config.yaml
dataset: "chords played on synthesised instruments"
train_examples: 52083
n_mels: 64
input: "log_mel"
encoder_mlp_ratio: 6
encoder_inner_norm: false
encoder_moe_every: 2
encoder_depths: [2, 4, 2]
text_encoder_activation: "quick_gelu"
text_encoder_fused_qkv: false
lr: 0.0011
beta1: 0.9
eps: 1e-06
final_lr_fraction: 0
warmup_steps: 210
Rows from expert 23 of block 3 of the audio encoder, named by matrix and row number. Rows with one number belong to one neuron. Each number is 500 + 40 x the weight over its row's rms, rounded and kept within 0 to 999. All counts start at 0. Numbers have three digits each. After the name is the row's rms in percent of the matrix's.
# up: expert up (encoder.blocks.3.mlp.up, 32x48x96), inputs 0-95
# down: expert down (encoder.blocks.3.mlp.down, 32x96x48, transposed), outputs 0-95
up.13 084:525532455474503527487490507453499481486520473500499489513461497502503473501474536510451574398512531419499573504471518519550502514527472523489495533508499503527536502509499495484371493514367514478448483506582503544341508480495506569477549509505503521508456564419484562505482497499503501508
up.14 109:519469533499517525503488473464514486405504517498472547566493486496470532510502568541539511528446500535494537477504485514454489558415509518482551504518487509437499539493517499540550463505489466496380510452516617421488506536511579500513547453567468499395570544498499501499529561500525567462
up.15 114:511398485505527557521517503491510483497554517547558516516509498507479507422506502469499481500533497572446472502495483467585501513432510519482506523438498483401499506454512574499505500504576520595521501485425622497537462502511498503482499427462477379487571501475499544493520507445515524492
up.16 115:547529521502485498517495444500499609467481565471559500495461500468485501503504487517544469574504495530502514500380457497483506490528508533520578489600500513439462503531519500501474467431516631551470500593490501545442504457512500427487511482492500565434483491564573471484505490497481491506
up.17 117:488468499507495551502500505507454502521486515505500527495558466493501526492484495473463513474502506506492399503498514483500502499518551407459498508500501481455417519546494502487580500481558474560561479464340588496566478484518509519442502493456496455506498419540383425504560493510499511442
up.18 109:501500500505602554506491468511500499502451474469482477500561500510499562503473500551478442523501498468464495471505519495501494485502500489450410506538470488485576428507466510507535607427499519486589502459430502505553415503491509501500382519426524408557502495475505498528500500504490416571
up.19 101:508496477445582511489475501491532501498534409481486465505500483528505490546520503498461495495511483444573545499509506505500501510482493498482462552500487511576575489499547495498411475512408417426478498506631497500501601465397503489498506531528488521546489609490496572474482498501508470539
up.20 071:491488515538538537477491466553498531509477518473459501500514500513491480582499502489509504519444503520504499466506490497456561500505504546499490521577496523476501487514522493682497472497503393476489503501498490486526546456465645447504494500488324477499513535500489521482497511498499517517
up.21 107:507399500502515521500493497502524472512527433485508547501537492598483514490466541490426470504543465498480492502499499523428483508508503469501461484465532456469463497433481552427511493472492543500519544422439514433594482574562507521479444538478535331521473505512516514512514503558526500530
up.22 083:506574545519508613456498466499531376487514505499499475513496478501484516526501559539561527447416500513500513500498468487549458455494453521494519477497490510500550534499516458534611517533419495491463490473580511438424497498600455504584490503535497496463527591464471501502505494466497505506
up.23 099:489480499501487531499482499616509530477441526480553507547535546498502522500511505497521419470518424517470504499500502518570595493498419493505500562582507475491501589513454452503508502497528540548503589528450555493484496501500603484496463420497413491505535445449519424449486468472492505493
up.24 089:495538506501507500559468434523657566501498489493490522492456495480490489502529564527498564499451490509520564491472490496561469515491498530501572495500497476473516502513502500500479488500502548501444438511558500513304556496539500460519505496520482524442505491507505495465502381481504506516
up.25 077:471524550505498508485510358450512517499523502530494552549504500499491507535556502515550523541399500530490592470503489506462486490498483519500552475536500529498505513459539484514522483514473471486415496504520549519495511486504531451539498487565497513289502542498515427507506498494501521454
up.26 116:613512505501499493502497479495500596504440509493548475495501559473503525491495480483540484522498489518477514522509496500496538500495501500500499467497500497464472500499490527486439487453559566657505438605470486522399433471424484464544553499490495521496487453556521369520498500526505463498
up.27 091:540528506500503510580491478493548553456495499496498519502436524500499517503526521584543547492420499438502539491500499515506462514485476522505529528554498529488514525512503549513515499481436635502416496496569522490285503499520490470510468499511497504410496518502502498494505483496499452511
up.28 103:498491503509461524487498457502498499509495429497495522509558501491499560501482509467450488445504490500463445501500518496481574456542515456525490504553395452447452505513467501506616531483506468499527504480357550552561492483504588520440504496419501438517449494510497397497562451509498519497
up.29 099:515534584511500564528501458497515493495493437481418463490503491581487520595498435516494500499494492415505488493529485585479474500554477509375501587515479506514516500470529493503503499502351498418446496495537502527465499517519501491566500502522499512480461598508499510506507500519548467540
up.30 086:503464518504504493509613493503499583605511565518525509465460533475497488489533591499557526583414471525516492482501496499437495480505507513421586463500533527522548466497531499501545495496500515494447461504506440499479554476522443486504476499538487499403585499413463495470506581478517483509
up.31 098:467503505515523495501523497485505548509519531500494487500503492512529498525504526502528486541370496489503446423505549515449471497508492509486511475581488555512651482515539464513567489495463493441482456481512523494474528487493491521494377485510482409502564563387472510482494560463481499575
up.32 092:504495548483498555504511521473512498498504382470475526487489465544503415527482467482500449536556503436508476511621517525427496522487534477482457550506499536500500553469461520511502497474440487432469574471484409557618495501480556500503501590493476498550433535495501504518496503558502456533
up.33 112:565502519499477537512501481429510402499498425488441497535590471566495636510506523473499513512500493461512473501500497504496444564456490504475506530444486526465506542478500493524499489510463493407488539419487515482516481531548501527501516547429482483500472581367520552487501494491572503517
up.34 097:522446534502530541513515489444496427489506499488496483503504479514418426507467516509571460501605493498504490498511487513421482613481498582484508549476483564387497499473509496486465458510415541495484566492497501491631500520521488524488504498513500490480503613499495532500515531545533508542
up.35 093:471513519502518530492500468581487502485485531377499544590534519500499498501511497498542481509507448533488515494499472529478613491508470491483501553545477641511509503500536473606452498493504493497500518552507531475488501516498656464497486498543391538485462510498528470500484481484499517492
up.36 114:501466530413502587546520476541503461476464456464500549505458450512500504500496499454488423584549486479490513509518534510416544561502508471458476550491474501511458519494555339462481481488498542498483572498495550495525439508561521499494500541505466521549443496574483490546498489520521454582
up.37 087:500500506589503595504476488453498486516501434478479463501668477532489548539491480473472539467561460494504431466521491489495437514499496460458427463460488521454501502494424521535578536484505501492540577483393508421563471511492505554501500497486531459523476524479518496542533499516517512525
up.38 092:413434479486561489500497503541462547563521402458510409506559499514499484514490503494492528456510489507556495490477518506501528480504502472460444460561493504560513461514508469561495499498495457483542506535531497500501505459469706502487482493488393477544436524495485492471494506469475521507
up.39 104:451495498496608507490460524505450503511495510487490467502452489526499404532493535476501498549512494507556541501476506511490551503503507505542470450508501500657532467503507446514441446507465423485508500501591472515481561460408601469451514497501436484563480512501488590462486537493499495520
up.40 103:500529625514491639516540489504497480511476444488466499503515485545497513518497330499487471455476520479505477523519507514480492511543494448482440503391494489513456496466538457511501504457509534444522482494458503574559497571513496541546506556483494549521443493537493512553500512506531453503
up.41 117:561498517506504524528518517526500415461512531496459514534477472512466502483474582539572475517462483461467599503495490551467460556472482557508528446514463512495508480486493459512499510559442575503483523412559513417496472538558455541534497462594501467447570594485457512536554540553496495496
up.42 089:505458523520570468447503600498494440504502501500442495483496500498426500503462557499508498505551547503543484516451499500489506591502628561416473530526503488376464503529499539468464385527491443500536508468446458540508503481505506509466545486460488495537478487498482560503543517504558549497
up.43 116:503495462507445500469504469493471497503501453499535502503534538496601634491503500444466553455525492534495411500506598512515505462490541364503489494469502458513486530480439492496549529486538486527533534504407503488511482512506502541476488497457507495507454443491525367500503438499497524450
up.44 088:500502507510519495530542453590504536511464566499515479517439547492501475498529530547544491476353473509492499499469492490501507490564503500513518447538485471504508457525502517501499502436521600527498383521477495586471509452523557416495468483557471540449523444509498380500489494472465506476
down.13 081:509470458499521484522491502577510494526479387506516523486501618559488469593494500565522499484433543426558514513593518495449495519473524599479500487494498480505500499501487536495530488495478527484511497490532363501469501482491574497398512514495515499442529509455510496438490499529498530449
down.14 102:538572525498459486528519497456546500503512487576530500546509499511516526461487527410497394502510440573506490537532460480492500530502586523500523407515504561519506418488519515521458546468491510488537464516431491519419494498579424504512507455557492495448509539545623465492502515501549499481
down.15 104:495483478493472499485546495501500557494495500578474506608505470591570523499499509515496504504490376522492471504507535509499503499534515495498494478521563502486498544493511615610468469488519515582501512520504568506497584537425482516504459499456522483511490430547513500520587502435531512420
down.16 111:450502493483435485477483502485559551600621476494429500509579483592542537501427471513499469410511499498501492513467544461481512421538478462490589497470566512441536505473513516505495519527502495505479498462499529500448545566379502499553503500575519502510504463506500500525501459502492519509
down.17 124:500443474444523487496498497450525496501521509498494500496505485510491503489532605572549521497519391514548501506408491468509517568430492502510447459530507537500438493425515490476541525532523497594501508488480463511505469533468456489506459521496594537464485498460402505481543499355520500464
down.18 102:494493669591502497456549470490485503495490517507505529509451479472528496500567497501514592503546462504502530496583543585498483502513507450531492453498500500526447536491508500503489502510496506481539467517501496522533500534592519508483403510505447581516456492503366497496535553501538483504
down.19 098:525485444499510508515529506538416480492417477513519497450501548488496412597500452487509501495498586431517500500529494511497418604500497525484483507491474474484503533610527582532521499504471445502490505489503499473477498444522547485487510508501414502597517544492500494494373496546481505529
down.20 076:591627583484481500515497564500472465433441523542508460499500526500498500498536443502523418530531535501563496495484496497551467532513471515606484504517461493463501497564558499562488524437460498512504555488492550479540491477568498510492440418497474504568501531561481480515499416558501500495
down.21 080:514462551503518536538560445433500545500486456494492505503445445493521410521510588501477558511494397522511514477530530524444521452483498472530488499503500466583472516496495508503550418516493506520514322579500468554542538509568511500510516512501552469504487500525552515555518515472511500508
down.22 083:531539479520521496482495474512500627539506496410502623524536501498493499503507481487499419486494444433561518513563513515538495489552540498499581467504490502549537499438481521405442414460494514439498490524501484536505501508506482509380504505492501495461500504509540397498470520543528502495
down.23 114:486512544494394466471482564482538496420493632419549486563501476478519529532533374435526501622501468494488479464463496529491474476500500467528485475496478463493500490511525493484497498485522503514516508517498510500509498532502488444538487481494490518570464477519502468489601503488447388500
down.24 080:500498429500512492493502495521478522561499489501464598528496500612501493504481542505513500509448476465499502514526493488489504499517416493493618502499516416507586518501391544480463512514565532488494495497507451518419517538369468493505511507515504480583512500529529436515500442498558540465
down.25 071:510512511506497509513519494504602521512523534516519501601506499509517525424489467471513465491501500511510464647593502478498517480533575512524670496445581522531508508485504498468486494465511442479452497513497500513482511504521497525497421498517502435480428502568535468508496488488533530455
down.26 095:452503473487472538436500494503586544516499504427482519560566432611540513485465500509500490516494414503455501535443618487456544419500511516463520497510534495498524531449509496497477505491428526493500539578496516531480503646471497498510528498503519479430499444537540458500476488490516494500
down.27 078:544505501504496497490495486516574501613487473482484499498496539544585483459434535506497449563466402478532498502489509485488501482499510486495597529489509469501583407498485490501470474476490582481541492509503491521452592501489491508500586553551513495499550492500567360544488487503506532502
down.28 092:509472509527514483628473458501521501490490546510492480499475478496516518487561513571528510510531425524470543449526503595536481525510476483630416442498530521504491486500449501499526513534500460536493500475504499459499498530561373492463404491505541556531467491518400506514534505467460503492
down.29 114:566641499546495541490519497509502507504489479505493537530512467487520547501458500517443495500489525514484501503593500500495451502664516527486568574496501491478490533591493594512470447449458458411495482560542478501511582481505513500461536482504498474500490499526498482503454495558470509495
down.30 087:500475526517467498460523500516606534539412524476504519570494502548487481499510508497512500501531477468500496519475498499507503527557505490480530473522496500476506533360516500508484492476504495626492507385486513500496498505400445495498497475492510538501480412550535509500509462353515547457
down.31 079:508492504509472573521639504500489566497486552504505501604479494490516488494590504502495495501496487506497429513563583503573499496556542475467545428509532480505573586460502500521473474525369498475498494499492495503485504525514495507488439506517507544506475498585528469474497432501504575489
down.32 081:497524519509458539513505504503540474445495500604503481530458475437515510477506484528450512501516570537463452512497514501523490478548455467503477520508475498344489584527483508534451537558476458495427468530512476436499525485601550507553514515530532445535493508526448601501455578501465501522
down.33 125:512512511499534580501562458534516563488468488476491501517500516483467467485467595497496455492481521517501522496566549514477490537526561461492491501561513506502506541498468508501494440493517409429506441593441514514500504490600486503445554604449456476502518540496522506427434510489596505583
down.34 091:544507474539536477555596501402544488505508416553503497509473502515483459500461549429473448484555500515501478548490502510515506496531478508500470481421480552442346484493507562553501503461451500498418481555499520474530497466517547534471524453569497436448526505478513520492456567491500488530
down.35 087:501531564504393505516465528437465498429500578507511467461501491471463515497507353445469486506531503480475448519552532497523500499504522499510486479474470577486556493502646452508507523564514483499482510531527525493495537550511507543563459457543426534594484476528504489496504520528490481507
down.36 095:496507496515469529483523460492509616517503496535499498510483460491525544548552589513496491482568488488466490510461506502587492432542483489526408472501528544409563561530501488498515500520481459447435495610502477492497540551492506512633549472533518451449472453470503518509513498503490429509
down.37 086:496505509482502444553650475488505504486475500497636521512467465523437500464518522497467538523429466570490520619556509505490502483504506448501523483580474482508466561446476484496476353501543517502511441511492498519546520499507504502502501523479540505506492479510494500559500505449515494452
down.38 105:503497604497476499611477514536393455499466535547517475464474528401462499547539425503502556488518541493483495487555495499520495502492490499482500501497454496489503508501498493541527542508459492516504574481497533438498442544508512504571460503489420595653473509519481528496504503515450483495
down.39 118:518388509502501494532493509511412463406497462607519493451501526480488446593514424508568528494518539479500496500497505501500499509481490532500447499488472499491499575574556489627516577506471451514507589520495504434465497462499557472507462452499468493500500526478523499498502495538446443500
down.40 100:472580490547500519489510484502563586507563519494498517521507467501504519409499542617449510444500434512458497561569527517514499491649500403451595497505528503515494500465501515504463477513471496447496442566506495514533522529500498506484517552497585439497473496496510515513498505493546497513
down.41 118:513519496495495494450535496442566531521631455509500514509512499530512475500447663397456462500522513501518500516492498516481500495478551539487499525477494508559491411442486520503428494469501509413499447509500433568545505534548449520472519463554486467451521493550563486481487516505517487498
down.42 098:505433487494611496556507557499494450403554442533492511480504510527489502509503538508504479549524520524552500461424496543485489608485490518517435559502499629423463431503521497521517519490509500516477510442525514386494454433498486499475488434556448511466505493492472513469505524495500497519
down.43 119:452492502492490490488485478500502537499483554471611502509501493496503560491523512520499521507388452505494568468493447465490534489464518497499510505598509499571495468492417401472547474512555502548564431506484475564530458521484482500509450636465501499505499489494480513532514530394527451514
down.44 088:501497522570441501490392416538549544546520520485472520543473519526502495473498527516544562499511460489490501516503505475472518502490502498473574441413538496499547524398560466437513551501496528532535458412494510492502499565475499504517501488554504620470499512557525458518511444574539565499